Weights of a small image captioner: encoder depths [1, 1, 4, 1].
Rows from block 7 of the text decoder, named by matrix and row number. Rows with one number belong to one neuron. Each number is 128 + 32 x the weight over its row's rms, rounded and kept within 0 to 255. All counts start at 0. After the name is the row's rms in percent of the matrix's.
# gate: MLP gate (decoder.blocks.7.mlp.gate.weight, 672x256), inputs 0-127
# fc1: MLP up (decoder.blocks.7.mlp.fc1.weight, 672x256), inputs 0-127
# fc2: MLP down (decoder.blocks.7.mlp.fc2.weight, 256x672, transposed), outputs 0-127
gate.613 096 [ 94 155 168 121 198 123 106 156  56 174 132 113 102  31 116 127 109  87 140 138 170 171  92 179 129 135 175 174 193 104 100 104  87 175 105 152  92  88 163 176  78 136 159 117 129 111 133 103 124  86 132 151 155 120 170 115 144 114 124 163 134  63 133 153 143  65 121 130 134 113 140  81 108 198  87 118 100 115 121  81 194 109 109 132 150 134 162 122 109  91 115 179 102 103 113  91 128 153 148 115  99  96 119  90 123 115 188 121 132  92  65  81 134 148  70 123 101  95 129 160 119 104 156 113  65 114  80 151]
gate.614 110 [150 129  79 168 140 126 147 132 129 176 141  74 124 135  59 117 160 177 157 124  86 126 136 141 162 107 137 170  97 140  75 134  87 182 154 120 147 130  86 105 101  54 167 139 145 150 113 107 142 101 113 100  82 165 133 134  89  99  50 106 113 106 112 175  83 164 192 123 155  73 157 212 104  91  70  91 144 122 139  90 136 155 173 204 178 103 168  70  98 111 163 142 137 111 144 124 122 167 104 136 163  90  85  78 134 185 151  94 119 131 119 110 167 104  69 183 105 175 142 185  79 143  59 138  68 122 132 160]
gate.615 110 [106 150 104 113 131 131 156 154 136 113 196 180 114 113 223 144  96 148 168 143 178  94  96 141 126  88 107 145 100 104 130 176 132 133 113 117 159 120 105 110 131 171  80 144  59 126 150 131 166 112 137 111 142 151 110 153  86 135 148 144 127  92 161  89 164 135 135 158 134 188 135 109  80  97  71 123 136 113 111  67 143 110 131 117 151  87  98 128 149 141 170 155 143 149 142  90  95 112  58 137 147 108 129 109  43 117 145 167 170 121 151 121  99 149 127 117  43 148 164 193 119 155 170 222 133 164 102 103]
gate.616 096 [166 128  63 181 129 165 103 158 102 110  56 148 127 135 170  50  93 175 112 145  80  90 107  71 134 109 104 124  86  94  71 142 126 135 108  80  82 130 113 148 147 156 114 115 117 128  75 134 104 134 137 156 127  88  87  71 110 100 125 154  97 153 131 117 108 124 105 187 148 123 110 166 179 137  93 129 129 103 159 137 120 181 136 104 151 137 141 125 146 153 127 100 175 155 115  96 107 158 154  98 107 165 170 106  81 107  87 119 122 145 123 141 173 159 151 126 100 118 145 145  89 109  76 180 102 131  99  65]
gate.617 094 [140 148  53 163 119 120 181 152 129 120 154  99  98 157 133 136 140 152 104 123 137 141  95 128 121  65  88 145 137 120 141 124 179 159 165 161 180 113 193 165 129 176 103 164 108 166 136  84 175 137 141  83 123 145 136 138 147 121 160 130 137 182 109  94  73 133 134 144  71 100 130 129 113 168 137 101 145 116 127 127 112 167 196 113 132 138 129  93 164 141 127 120 179 106 109 119 128 159 149 161  92 102 158 110 162  96  89 141 104  97 174 128 112 123 114 137 139 117  80 196 104 107 127 125 110 174 153 120]
gate.618 102 [151 160 147 152 162  75 157 118 140 174 157 109  95 146 155 156  96 119  97 102 171 132 177 122 169 170 137 163 112  58  86 147 121 132 164 148 106 165 124  33 125 105 122 142 129 120  97 136 138 110 225  98  95 101 173 124 108  78 117 127 140 120 139  74 138 173 179  73 182 110 156 131 119 135  85 119 107 196 141 141 216 139 111  72 129 133 107 145 109  95  76  84 120 156 115 129 163 139 139 161 127 108  89 159 100 134 104 142 128 187  97 123  87 108 147 107 132 124 148  86 188 156 154  69 162 128  84 139]
gate.619 094 [153 159 162 140 124 126 140 143 152  84 133  90 136 135 174 135 172  91 142 122 102 163 167  89 143  99 166 156 130 125 168 148 201 124 156 147 153 179 120 106 114 106 145 135 155 203 113 138 154 154 123  66 127 175 179  56 146 134 112  96  61  86 115  96 118 169 155 179 143 101 133  83 124 104 137 173  73 150  95  81  87 160 168 159 142 103 140 117 135 118 151 150  49  92 118 145 120 117 112 129 112 198 135 131 175 113  90 141 144 142 106 170 113 113 146 108 156 155 135 160  94 143 134 114 139 131 169 128]
gate.620 089 [174 104 162 170  84 123  83 135  81 165 137  83 177 131 141  68 136 123 175 107 146 118 113 146  88 187  57 170 132 129  77 142  60  99 157 109 143 119 119  85 146 128 143 110 134 117 105 134 156 172 176 118 127 119 126  88 137 158 152 110 105  88  96 108  67 129 179 115 149 171 117 147 108 145 121  73 100 141  81  54 102 175 125 162 134 110  95 147 152  91 136 107 126 161  92 135  91 148 127 157 190 126 184 124 125 170 140 159 123 102 142 134  60 159  99 144 104 116 119 126 122 156  91 128 155 132 145 189]
gate.621 104 [157 175 126 144  78 151  82 156 126 164 127 151 100 127 170 154 153 181  93  97 127 108 150 201 116 135 127  99 154 122  97  84 158 142 135  96  88 137 140 145 103 158  47 164 142 136 123 151 102 186 116 161 124 115  96 158 141 159 112 175 138 146 123 106 125 155 190 112 138 132 113 169 128 217 128 221 163 138  85 137 170 122 154 126 180  89 192  99 152 133 153 142 146 121 134 119 176 133  95 109 122 151 104 155 160 115  76 147 102  98  80  94 126 182 172  89 167 143  97 105 126 101  92 135 152 128 156 156]
gate.622 100 [135  88 155 113 152 128 195 200  80 126 170 177 106 119  91 171 108 172 172 163 153 101 148 171 123 132 126 173 157 112 123 195 154 163 116  67 118 110 131 169  90 135 116 126  82  92 149 135 198 149 166 100  69 171  89 143 161 152 152  89 102 156 102 121 124 135 155  56 136 122 116 110 147 162 125 131  98 150 174 112 115 136  96 152  99  99 105 157 122 130 123 144 115 131 105 103 166 169 106 128 113 132 122  93 158  39  58 126 170 144 104 157  86 128 117 155  92 110 152 158 135 116 161 138 168  82 143 142]
gate.623 098 [129 102 163 130 133 160 130 181 147 118 192 137 138  81  68 121 169 130 173 156 111 148 133  78 113  73  79  96 171 106 152 160  76 124 139 131 126 151 172 160 130 105 129 157 170 148 129 118 154 115 133 103 160 161 136  94 128 199 122 196 137 121 137 121 141 126 130 118  81  81 118 100 128 167 120 121 108 138 125 101 129 111 102 135 145 127 126 165 176 139 222 138  87 139 160 108 183 166  89 162 147  94 153 131 137  56  77 116  93 141 136 159 128 146 150 158  83 141 120 115 111 166  81  94 125 103 134 188]
gate.624 093 [120 146 125 117  99 113 144 107 132  86  73  78 115 166 135 175  79  94 115 122 169 152  87  81  31  93 102 176 107 127 149 172 119 138 130 136 166 175 105 140 125 163 120 106  90 174  79 132 149 181  92 111 158 103 170 146 197 137 108 122 108 188 144 108 156 122 113 105 123 151 119 123  93 148  91 136 103 112 146 126 163 111 128 149  70 135 149 172 124 119 127  86 146 110  91  52 105 207 112 106  54 141 121  69 228 145  96  87 110 137 108 103 122  89 130 108 170 169 112 154 126 135  99 123 163 103 120  91]
gate.625 092 [126 130 131  96  92 105  86 146  74 110  92 149 156 171 144 153 139 113  73 105 122  94 131 134 150 138 144 118  89 141  89 165 162 138  75 173 104 140 166 139 113 151  96 144 166 115  77 125 156 183 101 130  67 174 117  69 103 117 161  77 111 189 101 114 135 140 154 136  98 101 150  66  92 117 105 135 127  84  58 160 119 161  83 131 133 164 110 184 140 153 146 137 131 129  82 107 121 104 171 130 185  80 156 210 166 167 121  93 121 179 150 201  88 150 130 140 168 179 119 159 156  81 117  89  94  67 131 148]
gate.626 097 [166 151 140 122 161 175 144 156 134 115  80 101 198 123 165 116 151 132 105 170 129  76 116 182 144 130 192 184 148 113 144 174 124  91  95 125 100 179 176  90 162 180 135 136 165  58 120 139 105  89 101 157 115 115 151  99 116 144 153 107 117  78 146 130 131 174 175 140 156 150 135 191 119 130 132 134  75 161  93  46 107 147 111 147  99 112 110 110 114 170 123  78 137 127 118 102 156 130 157 134 152 121 124 146 133 116  76 210  85  88 146 137 110  89  67 166  73 147 156 137 126  89 109 139 164 126 174  98]
gate.627 098 [170 195  70  76 103  57 197 157  95 103 126 134 124 103 152  73 139 173 122 128 165 110 152 143 165 166 154 123  89 114  91 156  86 155  83 123  98 158 137 100 100  77  80 109  75  84 177 129 129 172 121 132 128 203  88 118 157 112 142 177 163 135 126 166 141 156 154 145 121 148 179  98 117  83  79 185 132  94 137 130 114  66  97  94 117  96 132  99 125 109 186  69 122 144 187 175 113 137  76 149 230 136 111 115 168  95 157 150 130 134 110 149 147 159 145 118  73 138 186 149 140 152 125 148 141 123 204 118]
gate.628 103 [107 161  67 105 157 105  95 128 101 172 137 102  91 152  85 139 118 106 122 114  39 104 129 143 141 175 134  81 114 139 111 135 104 152 116 174 128 173 117 145 119  87 109 156 101  88 141 125  77 153 150 122 148 137  95 180 106 121 173 118 101 123 153 114 134 170  74 117 118 118 183 150 104 132 167 107 194 173  91  68 131 118 100 146 125  71 127  77 134 120  98 171 141 175 146 104  87 101 138 165 102 112 124  77 175 103  74 184 109 158 183 176  71 104  78 179 122 147  88 135 118 148 122 156 105 153 102 153]
gate.629 105 [121 109 109 126 146 190 135 125  96 175 144 134 144  39 161 162 118 127 189 113 148 115 147 169 104  26 125 182 140  99 111 173 130 113 135  73  83 116 133 133 111 106 125 100 166  93 105 113 106  89 115  73 144 141 127 150 218 128 108  95 134 104  73 124 140 148 129 153  94 166 104 127 109 174 112 163 124  98 135 108 152 127 131 173  81 114 150  99 176  69 167 126  49  84 109 113 177 185  85 115 168  88 135 136 120 122 189  96 146 119 150 160 119 125 138 172 144 119 172 159 121  85 190  93 109 117 156 100]
gate.630 102 [100  98 117 148 113 122 132 148 100 167 144 110  59 135 178 118  95 123 148 199  74 106 103  41 108 156 121 127 116 161 140 153 148 129 150 165 101 157 136  72 206 115 184 106 177 134 114  64 149 131 190 111  56 111  82 203 144 193 177 117  71 158 150 106 115  91 124  93 160 100 156 120 185 154 147 116 115 172 148  75 165 131 137 116 162 174  73 139 118 154 149 119  96 131 109 108 121  80 126 156 110 162 113  90 124  93 134 134 160  83 120 137 101  94 107  85 183 126 143 136 138 125 121 138 153 140 106  82]
fc1.613 095 [203 192 114 133 190 123 171 152 156 150 119 167 116 164 148  68 132  97 159 126 109 112 107 110 161 171 176 100 122 146 131 136 176 126 166 114  92 113 160 174  58 129 167  93  85 182 160 104 136 150  97 110 127 144 142 141  61 109  82 181 114 111  51 108 140 103 120 127 205 182 165 139 144 152 137 112 115 140 128 144 132 119 125  99  90  97 126  90 100 124  78 172 121  79  82 145 167 153 130  65  59 111 107 109 149 166 155 139 163 146 142 110 132 141  87 122  81 168 118 108 136 136 171 149  69 156 106 175]
fc1.614 104 [159 162 162  83 121 112  90  98  52 104 119 139 177 105 150 130 104  99 146 172 146 118 133 117 138 111 129 184 122  99 157  75 101 126 113 119  88  89  89  75 111 124 147  84 128 131 147 185  84 139 199 129 163 136  87  83 131 115 113 145 180 100 183 170 144 143 180 180 110  96 136 120 155  78 134 145 134 107  98  82 103 175 138 169  50 122 146 137 130 127 124 110 102  65 157  97 127 117 121 132  96  78 169  55 146 149  57 112 196 174 133  98 122 124 180  78  96 111 106 145  70 107 178 179 100 139 166  97]
fc1.615 105 [ 77 135 134 144 120 181  64 113  80 114 140 137 120 127 176 141  78 135 152 122 120 190 101  56  86 127 127 114 127 168 106 150 107 188 198 124 126 199 126 150 145 151 104  98  95 188 114 115  81 183 102 132 125  80 195  94 124 163  57 165 185 113  47 151 159 100 153 140 170 137 191 125 117  90 130 197 156 104 136 169 129 166  98 114 128  58 107 117 134 155 161  87 159  94 132  98 156 134 131 130 136 125 148 118 130 101 190 106 155 137 111 134 173 102 150 116  84 103 133  62  91 186 123 122 115 122 108 143]
fc1.616 098 [169 107 163 109 118 129  91 183 128  96  88 161 158 155  51 143 139 101 150 168 130 163 132 134 150  92 184  98 143 120 112 107 151  86  71 134  99  97  35 146  45 108 110  97 190 185 134 103 193 103 157 168 123 101 157  70 100 168 142  86 146 127 130 122 129 145 163  81 179 113 135 146  85 101  51 119 158 112 166 183  92 168  79 112  88 154 122 136 142  89 173 166 116 126 104 123 171  90 136 148 101  97 158 121  81  99  98 146 112 110 151 120 101 123 148 135  87 158 112 163 158 171 137 132  80 111 104 104]
fc1.617 096 [168 156  76 122 137 162 153 152 115 121 135 155 191 142 153 116 173 135 122 116 141 130 165 116 137  97  95  64 148 132  62 100 213 110  96 192 163 167 125 158 155 143  94  80  51 117 166 113 117 101 164 137 126 156 169  94 165 147 163  90 113 128 124 152 139  80  94 149  98  96 104  90 122  92 106 155 140  15 184 168 145  77 109 138 142 136 160 120 135 136 151 150  68 113  81 131 105  79 165 167  95 125  57 103  97 148 125 125 176 155 104 145 173 106 102 150 156  97 176 123 108 133 112 138 119 153 183 132]
fc1.618 104 [134 130 163 137 126 166 213 183  85  89 113 173 183 131 124 147 136 129  79 114  93 156 110 111 144 134 128 126 116  99 114 138  99 100 103 132 169 129 191 162 186 137 116 161 150  72  92 121 184  98 177 142 140 180 103 163 167 116 117 177 109  92 155 121 173 124 155 131 128 113  95 111 135 134 145 108 188 166  89 124  94 180  75 145 101  91 108 133 130 123  97 143 129 134 135 117 129 110 120 163 119 168 145 178 127 137 132  81 150 134 145 106 123 133 195  81  70 119 228 146 156 166 126  50 162 152  86 109]
fc1.619 093 [127 121 107 127 150 112 119 135 199 184 128 127 132 158 131 153 151  55 128  81 176 119 106  99  94 122 146 158 114 131  64  69 140  98 208 125 136  76  61 118 154 136 103 136 169 119 116 133 144  70 181  62 113 144  99 153 189 170 117 144 155  90 122  86 129 109 147 142 116 154 154  89 110 101  81 115 110 112 154 115 122  76 120 140  96 153 156 108 140 109 154 106 125 118 155 149 136 154 122  87 153 113 142 115  70 194  58  85 111 101 166  98 121 144 168 113  89 123 176 184  90 188 188 143  57 109 110 126]
fc1.620 096 [107  82 126 130 127 150  77 192  95 125 126 115 138 125 133 175 160 151 115 123  63 115 147 140 143 154  81 119 134  74 138 135 116 105 188 133 149 165 102 106 140  90 120 117 124 151 115  97 125 105 191 111  76 101  95 145 118 135 108  66  73 100  96 114 159 201 133 140 107 153 170 125 102 161 126 141 171  91 110  92  98 175 147 125 100 145 139 139 197 163 151 123 155 141 108 166 142 151 107 112 128 155 152 146 138 157 133 142  81 132  81 155 165 138 123 144 101 142 117 130 108 126  89 163 105  43 187 191]
fc1.621 108 [113  86 158 122 232  92 194 135  86 138 139 137 161 113 140  95  52 109 119 110 137 123 183 108 129 124 108 138 104 133 141 130 142 151 141 145  96 118 150 124 156 150 155 109  96 135  79 102 119 181 113 129 191  84 137  71 114 132 160  80 154 211 139 117  95 120 166  92 153 103 137 153 118 149 150 112  71 100 115 150 151 115 156 176 157 101 124 122 189 141 109 137 111 176 143 172 115  83 109 114 126 116 150 114 115  92 159 125 144 157 178 136 101  36 164  50 119 147 153  87  94 119 121 147 126 136  83 161]
fc1.622 092 [154 133 122  92 118  81 139 133 162 180 125 156  94 107 105 120 148 176 215  68 157 133 118 116 157  58 159 140 144 116 135 219 117 111 141 138  93  86  95 151 113  71  76 136 101 130 149 132 127 159 167  71 128 158 137 146 174 108 105 164 126 129 115  83 139 116 154  76 164 163 118 161  80 172 159 107  89 119 115 138 185 132 147  93 133 156 124 108 120 138 131 118 142 145 129 147 149 126  74 127 109 140  95  72 122 119 107 149  99 141 114  59 153  62 112 125 146 134 109 133 132  76 146 134 171 185 147 146]
fc1.623 091 [ 99 137 111 190 143 157 158 134  87 161  92 120 148 189 120  90 113 128  94 103 187 104 126 113  98 155 115 153 186  94 137 147  84 164  96  54 162  77  97 119 165  62 139 191  66 119  91  99 147 157 124 114 114 117 151 118 142 136 186 149 183  94 125 172  57 107 120 117 142 138 158  68 109 163 102 120  88 106 125 147 143 127 144 173  84 142 148 134 138 131 164 192 170 135 114 153 169 120  97 173 122 141 152 124 153 138 153  95 125 157 157 127 123 125  98 123 153 126  82 110 115 167  60 129  84  97 136  71]
fc1.624 098 [135 141 123 121 147 141 123 113 193 117  85 141  84 150 152 146 118 111 169 175  66 149 137 174 138 119  82 105 121 131 146 137 126 145 147 149 105  38 132 149 231 105 122  89 140 174 131 138 149 166 111 102 170 129 171 110 111 108  57 165 127 125 155  91  63  67 144 136  95 154 114 146 150 152 148 160  47 173 151 145 151 132 125 218 101 127  88  97 165  68 106 153 120 127 154  85  90 105 121 155 147  83 159 164  82 116 171 180 123 136 101 103 151  90 133  79 204 177 148  54 136 138 147 145 157 155 145  58]
fc1.625 085 [115 114 116 144 218 121 164  72 104 125 119 136 131 146 107 136 130 142 148 191  65  93 120 111 164 104 132 124  68  65 127 180 147  89 131 145 154  84 112 139  81 127  91 108 120 123 143 132 161  61 131  94 144 133 181 160  79  82 106 103 168 164 133 102 171 135 124 156 176 129 136 141  98 162  99  68 139 124 109  80 156  90  97  70 180 147 130 125 134 127 102 140 109 100 106 111 176 145 117 123  95 136  92 118 182  99 111  74 125  96 104  80 105 119 165 157 137 208 188 152 117 174 143 158 117 126 100 137]
fc1.626 099 [119 107 127 188 170 148 124 162 117  90  97 210 150 131 121 197 143 152 134 109 132 124 135 103 120 148  94 128  83 154 111 120  96 162 119 156 128 151 133 148 133 141 128 170  73  84 152 142 139 110 131 102 119 129 133 149 101 129  53 154 209 118 124 104  82 115 111 144 111  49  89 102 156 180 152 104 145 191 134 156  73 121  96 161 121  86 158 124 127  81 134 153 115 160 148  61 196 127 148 153 109 134 125 110  92 124 177 170 132 164 134 133 151 147 158 163 154 112 174 178 121 114 104 160 115 134 140 146]
fc1.627 098 [120 111 128 111 128  65 137 140 110 143 190 154 132 114 127 108  93 125 100  97 132 167  85 188  92 122 108 111 151  90 138 151 125 116 183 192 102 154 125 146 136 125 134  80 151 160  89 147  93 161 157  55 104 123  87 133  81 198 185 150 168 117 123 187 101 130 161 185 191 133 136  56 148 130  99 132 164 121 110 181 175 149 114 123 122 134 152  75 180  77 135 128 181 213 169 133  89 158 134 153 133 157  92 112 143 121 170 156 155 121 107 132 111 105 125 118 125  99  84 122 112 113 203 169  92  87 148 124]
fc1.628 107 [141 107 203 149 127 112 115 164  93 144  95 119 160 143 118 152 157  92 136 171 133 142  65 117 126 126 118 121 125  66 135 130 172 133  58  98 142  74 108 114 162 121 126 161 167  87 132 148 131 118 128 101 106 106 181 110 156  99 166 126 148 181 185 110  97 138 160 119 130 180  92 125 113 138  85 201 124  86 125 146  57  82 130  99 181 114 155 103  85 108 144 154 173 135 162 141  86 108  85  80 125 111 143 113 198 164  83 186  91 120 139 136 113 172 123 160 161 100 189 139 178 187 115 168 177 145 123 112]
fc1.629 102 [137 146  88 147 102  64 170 113 117 110 108 134  93 108 127 126  88 166 129 142 107 123 189 138 116 151 217 126 106  88 156 119  98 151 127 166 117 154 187  93 127 129 117 144 126 135 127 134 173  83 116 120 162 154 135  75 103 147 124 165 147 101  99 234 103 108 123 115 126 168  57  41 172 138  49  46 164 128  79 149 124 110 105 166 157 175 149 173  49 149 113  71 101 157 111 141 136 131 138  61 127 118  88 174 153 194 175 136  89 138 156  96 113 131 159 144 138 129 130 138 130 154  68 158  83 175 142 126]
fc1.630 110 [118 140 113 185 140  97 111 150 138 171 129 143 123  81 119 125 129  74  99 126  53 103 146 112 124 182  82 123 100 114 198 144 110 185 193 161 161  89 160  88 122  70  97  71  97 192 137  63 151 181 160  74 106 113 156 138 121 146 166 168 135 113 127 122 192  90 160 163 132 151 118 150 107 154 149 156  82  97 168 142 173 156 151  99 103 161 135 111 124 129  98 149 169 133 156 179  68 130 149 116 134  67 172  73 169 110 133 155  97 139 149 132 155 143 113 124 150 142 116 134 129 141  62  98 147  84  99 121]
fc2.613 089 [110 153 165 197  83 117 175 124 105  93 125 114 116 126 120 118 128 143 172 157 146 134 194 115 160 103 111 131  95 202 140 104 104 127 125 145 107 150 170  85 157 119 107 112 130  67 124 141 102 132 178 118 127  91 151 124 155  89 134 102 146 131 135 162 116 163 103 129 126 131  68 128 157 133 101 136 150 100 164 129  64 105 101 121 114  94  63 137 202 179 124 165 115 145  85 158 131 161 117 171 119 118 125 185 137 153 179 135 155 102 116 136 119  99 166 142 137 141 143 123 114 162  99  62 196  83 140 150]
fc2.614 104 [136 146  89 117 153 124 130 165  88 158 129 122  91 125 138  98 106 238  79 129 119 207 175 101 132  81  64 140 102 142 124 145 105 144 163 165  98 194 167 111 102 156 134  97 140 152 102 131 128 130 122 114  73 174 102  90 114 107 130 129 160  92 125 111  97 205  86 142  95 120  88 124 165 206 124 178 156 170 153 118 119 153 103 154 183 167  94 141  77  85 124 183 121 127  92 132 191 124 138 118  99 141 153 168 123 126 170  82 159 123 102 132 149  84  91 102 131  64  89 165  91 127 159 111 129  93 145 121]
fc2.615 110 [162 173 111 115 164  93 176 100 105 173  83 185  85 167 137 107 143 130 104 103 170 129 155 154 107 116 149  63 129 109  76 149 166  97  87  57  75 115 141  96 112  96 185 129 102  95 154 133 145 104 112 113 189  82 132 127 120 115 138  93 126  55 183 127 121 147 195 129 149  97 146 105 126 117 103  96 142 159 123 101 139 170 150 186 143 156 160 140 153 107 157 152 141 159 150  73 132 137 145 165 133 163 166 119 139  87 131 187  88 110 143 105 145  82  90 111 109 107 155 113  96  96 114 183 146 114 149  89]
fc2.616 094 [175  68 109 182 128 172 220 174  59 133 132  82 146  99 196 117 163 105 139 116 172  85  81 103 118 152 111 106 159 150 138 157  84 166 136 168 168 140 133  83  96 153 149 194  96 146 188 119 132 125 145 120 133 121 131 149 153 125 128 132 178  97 124 104 151 132 102  93 119 115 150 112 126 103 162  80 110 121 140 100 146 127 164  96 119 112 152 163 147 143  75 122 119 156 118 103 121 135  94 115 124 121 198 154 139 149  96 201 115  99  76 120 135 117 143 139 113 108 188 124  93 108  89 152 130 131 123 127]
fc2.617 099 [100 154 141  52 164 174 107 110 140 173  89 101 217 104 127  97 144 120 115 118 180  91 142  79 176 109 122 169 120 184 146 141 128 112 177  45 165 176 107  84 102  87 140 173 113 181  83 131 125 106 125 111 144 138 138 148  68 133 123 150 172  94 103 150 170 160 137 128 121 101 127 109 141 114 184 183 196  91 198 144 141 166 160 103  70 142 135 131 107 125 125 124 123  69  94 140 190 131 178 121 133 146 147 153 135 122 112 129 131  72 139 142 105  42 119 202  93 169 156  83  96 133 149 127 123 115  97 127]
fc2.618 106 [150 152  89  95  76 124  85  89 117 115 106 118 120 146 123 166 195 111 199 123 145 141 137 141 104  81 126 153  78 172 124 175 169 128 158 134 153 110 121  97 148 121 179 123  92 123 101 150 139 168 115 118 129 120 126 159 152 159 149  95 149  69 126 153  90  88 137 174 104 133 159 118 135  86 201 199  73 133 158 134 107 153 127  99 149 155 213 153 135 140 140 145 131  85 176  91  84 114  94 107 130  78 140 179 210  98  86 186 135  80 145 125  74 132  89 165 109 130 116 204  98 151 144 161  83 149 177 109]
fc2.619 089 [ 79 103 162 146 189 128 163  81 135  86  87 163 142 106 117  83  85  88 119 137 186 144 111 152  97 177 104  76 181 118 116 117 130 144  90  99 135 116  90 173 121 142 154 123 147 127 126 119  94 127  91 148 104 109 167 154 135 163 169  44 134  71 134 186  67 161 124 120  90 135 142 156 180 163 175  93 107 124 147 123  81 128 144 145 117 139 118 206 116 190 195 140 121  78 133  92 125  79 114 147  94 120 121 123 148  93  85 119 125 155 134 156 147 128  93 153 114 130 159 106 142 153  71 152 162 134 178  76]
fc2.620 101 [107 102 152 112 119 156 150 115 128  96 141 101 129 127 127 139 124 167 157 144 144  69 168 128 185 141 191 132 176 131 119 140 142  88 145  99  79 108 116 166  87 110 104 116 166 108 115 134 110 107  83 136 145 111 134  97 101 129 149 163  70 113 173  73 119 152 142 156 114 112  84 152 128 127  89  82 173 114  54  94 144 159 146 174 105 131 164 117 131 125 137 117 117  84 150  99 211  80 126  85 127 182  93 117 141 123  82  70  89  79 100 126 122 135 184 111  61 137 122 141 103 172 188 143  90  93 109  98]
fc2.621 099 [145 132 111 104 160 148 144 162 179  98 140 126 118  63 136  65 101  81 126 155 143  86 120 144 120  99 141  75 153 161  92 161  83 112 155 142 158 130 160  82 147 136 124 120 162 113 139  94 125  66 126  90 136 102 130 156 115 180  64 115  89  87 159 128 153 175 138 113 101 150 102 107 153 102  88 115  80 196  77 102  55 154 147 170 109 138 101  94  81 107 143 160 133 127  92 172 141 128 177 102 165 141 150 108 168 192  60 168 100 109 137 104 105 169 108 125 187 121  76 139 105  98 113 137 130 136 108 203]
fc2.622 107 [132 198 167 188 193 125 143 101 137 153 129 157 178  69 133 130 133 122 172 160  77 142 140  54 121 119  99  89 112 162 169 102 108 176 122 180 108 176 136 161 128 139 213 127 141 114 105 172 130  86 112  81 120 118 140 160 101 141 138 150 140 116  91  99 138 158 140 183  45 134 143 144 142 137 110 165 106 136 114  98 104 140 168 160 201 132 129 127 144 147 144  98 132  95 182 159 157 163 186 157 166 117 136 165  91 129 150 106 127 139 114  91 156 119 149 168 159 146 111 139 129 124 137  74 135 127 101 127]
fc2.623 096 [132 118 142 197 125 170 135 134 143 107  82 125 160 148 122 136  92 166 138 106  67 192 157 136 132  99 112  81 193 135 133 149 147 203 158 143  88 121  98 104  96 135 149  79 186 164 164 175 123 137 153 134 125 159 130  84 120 168  96 131  98 155 135 116  74 147  96 102 136 104 105 158 200 214 128 119 158 158 120 110 113 125 120 180  93 163 145 139 136  84 169  77  94 132 128 143 171 156 109  94 155 135 135 135 103  93 124 139 120  73 181 104  78 155 134 153  78 157 114 140  74 171 157 128 179  98  85 172]
fc2.624 105 [150  41 116 144  81 131 108  70 102 172 205 135  41  77  90 117 152 125 113 132 156  96 132 131 140 151 121 140 149 185 149  84  67 205 112 121 141 122 175 116 181 159 159 121 104 108 146  53 111 103 121 137 149 113 116 123 121 112 140 126 108 128 105 122 184 150 153 169  72 108  59 165 191 114  80 114 109 112 139 147 118 131  92  78  95 105 160  88 159 176 134  87 131 157 130 133 116 118 172 102  90 173 102 123 116 125 145 118 119  99 109  96 108 102 112 109 183 147 163 128 160  98 116 111  76  92 158   0]
fc2.625 093 [184 170 106  73 104 126 138 124 136 120 125  93 161  90 194 133 102 144  92 140 119 143 173 116 103  89  96 158  76 134 108 133  73 171 205 100 136 141 134 171 160  91 124 120 119 149 121 121  69 178 131  52 136 109 141 111 155 126 120 159 141  79 138 140  98 140  99 125 152 157 116 111 133 167 165 125  96 140  66 122  93 165 111 167 119 132 111  94 155 169 173  95  84 109 146 139  97 121  66 183 116  99 143 112 138 120 165 126 155 161 145 171 123  83 117 140  86 110 118  95 145 148 159 174 103  99  64  77]
fc2.626 098 [131  91 111 120 139 115 150 119 120  99 192  95 128  91 119  78 116 108  97 113 116 120  76 190 107  87 138 176 124 124  92 138 112  75 118 127 171 147  98 156  84 170 167 120 166 135  76 118 157 124 111 136 136  89 143 198 137 123 108 110  98  90 151 121 119 146 101 146  97 164 121 122 171  97 130 108 121  73 109  96  94 108 163 103 148  90 110  92  94 159 144 119 179 113 108 138 112 111 130 172 195  84  44 102 188 157 143  71 141 128  73 181  97  96  49 130  69 173 163  91 110 136 182 153 155 169  91  94]
fc2.627 104 [147 154 127 111 105  92 145 113  93 139  97 157  98 118 151  71 179 113 139 162 133 102 142 123 150 153  78  63 120 137 112 137 138 135 148 116 107 173 171 150 188 106 137 141 195 159 134  47 109 148 198 149 141 169 119 119 157 136 130 213 120 200 148 132  75 163  95 113 142  80 123  86 128 103 136  77 140  83 154 153  55 139 156 119 155  63 131 157 173  70 126 176 138 117 146 134 135 132 181 139 123 128  96 132 137 123  96  18 134 152 155 115 113 156  80 196 168 148 104 116 133  84 121 124 167 141 151 109]
fc2.628 097 [110 149  85 162 135 103 144 101 151 156 176 130 123 124 152 126 118 166 129  90 168 165 151 155 122 128 157  83  75 140 194 167 148  75 166 119 102  74 103 136 108 128  65  89 158 153 133 101 171 177 115 128 108  99 115 135 129 117 145 140 129 140 141 127 147 121  75 129 118 170 124 138 132 114  94 106  97  84 129 161 131 165 130  95 125 114  88 111 114 153 113 167 190 126  81  97 123 134 122  94  69 134 132  98  37 140 109 106 135 149 128  94 116  99  50  91  94 175 147 161 162  98 126  92 158 116  96 121]
fc2.629 090 [ 62 117 153 106 123 149 164 123  84 115 111  78 132 140 161 144 138 140 164 148 159 119  83 120 149 100 134 178 141 114 115 138 138  95  99  65 110  77 188 136 108 138 137 125 154 120 104 142  94 104 143 119 136 126 157 121 159 109 148 121 167  91 141 126  94 165  93 124  86 154 203 192  84 155 118  95 132 144  91  67  95 110  39 140  97  71 126 173 145  89 163 115 129 137 135  67  49 102 118 137 161 109 107 106 126  70 148  49 142  97 160 168 185 119 169 151 121 111 117  63 122 141 171 140 123 187 150 104]
fc2.630 106 [114 131  91  43 107 109 166 134  82 111 130  80  92 139  93 141 188 156 108  97 147 132  91  96 106 133 176 130 124  97 180 100 160  95  95  92 135 108 116 157 109 103 120 143 155 112 140 160  87 103 110 157 155 102 105 171 106  45 137 123 172  83 118 114  83 172 116 143 126 142  89 166 120 155 173  64 176 181 150 106 105 149  64 163 152 135 189 186 141 150  88  90  87  88  67  73 148 137 191  98 129 128 113 104 114 153  98  77  95 100 120 162 109  52 188 141 109  57  97 145 129 134  98 181 170 134 119 142]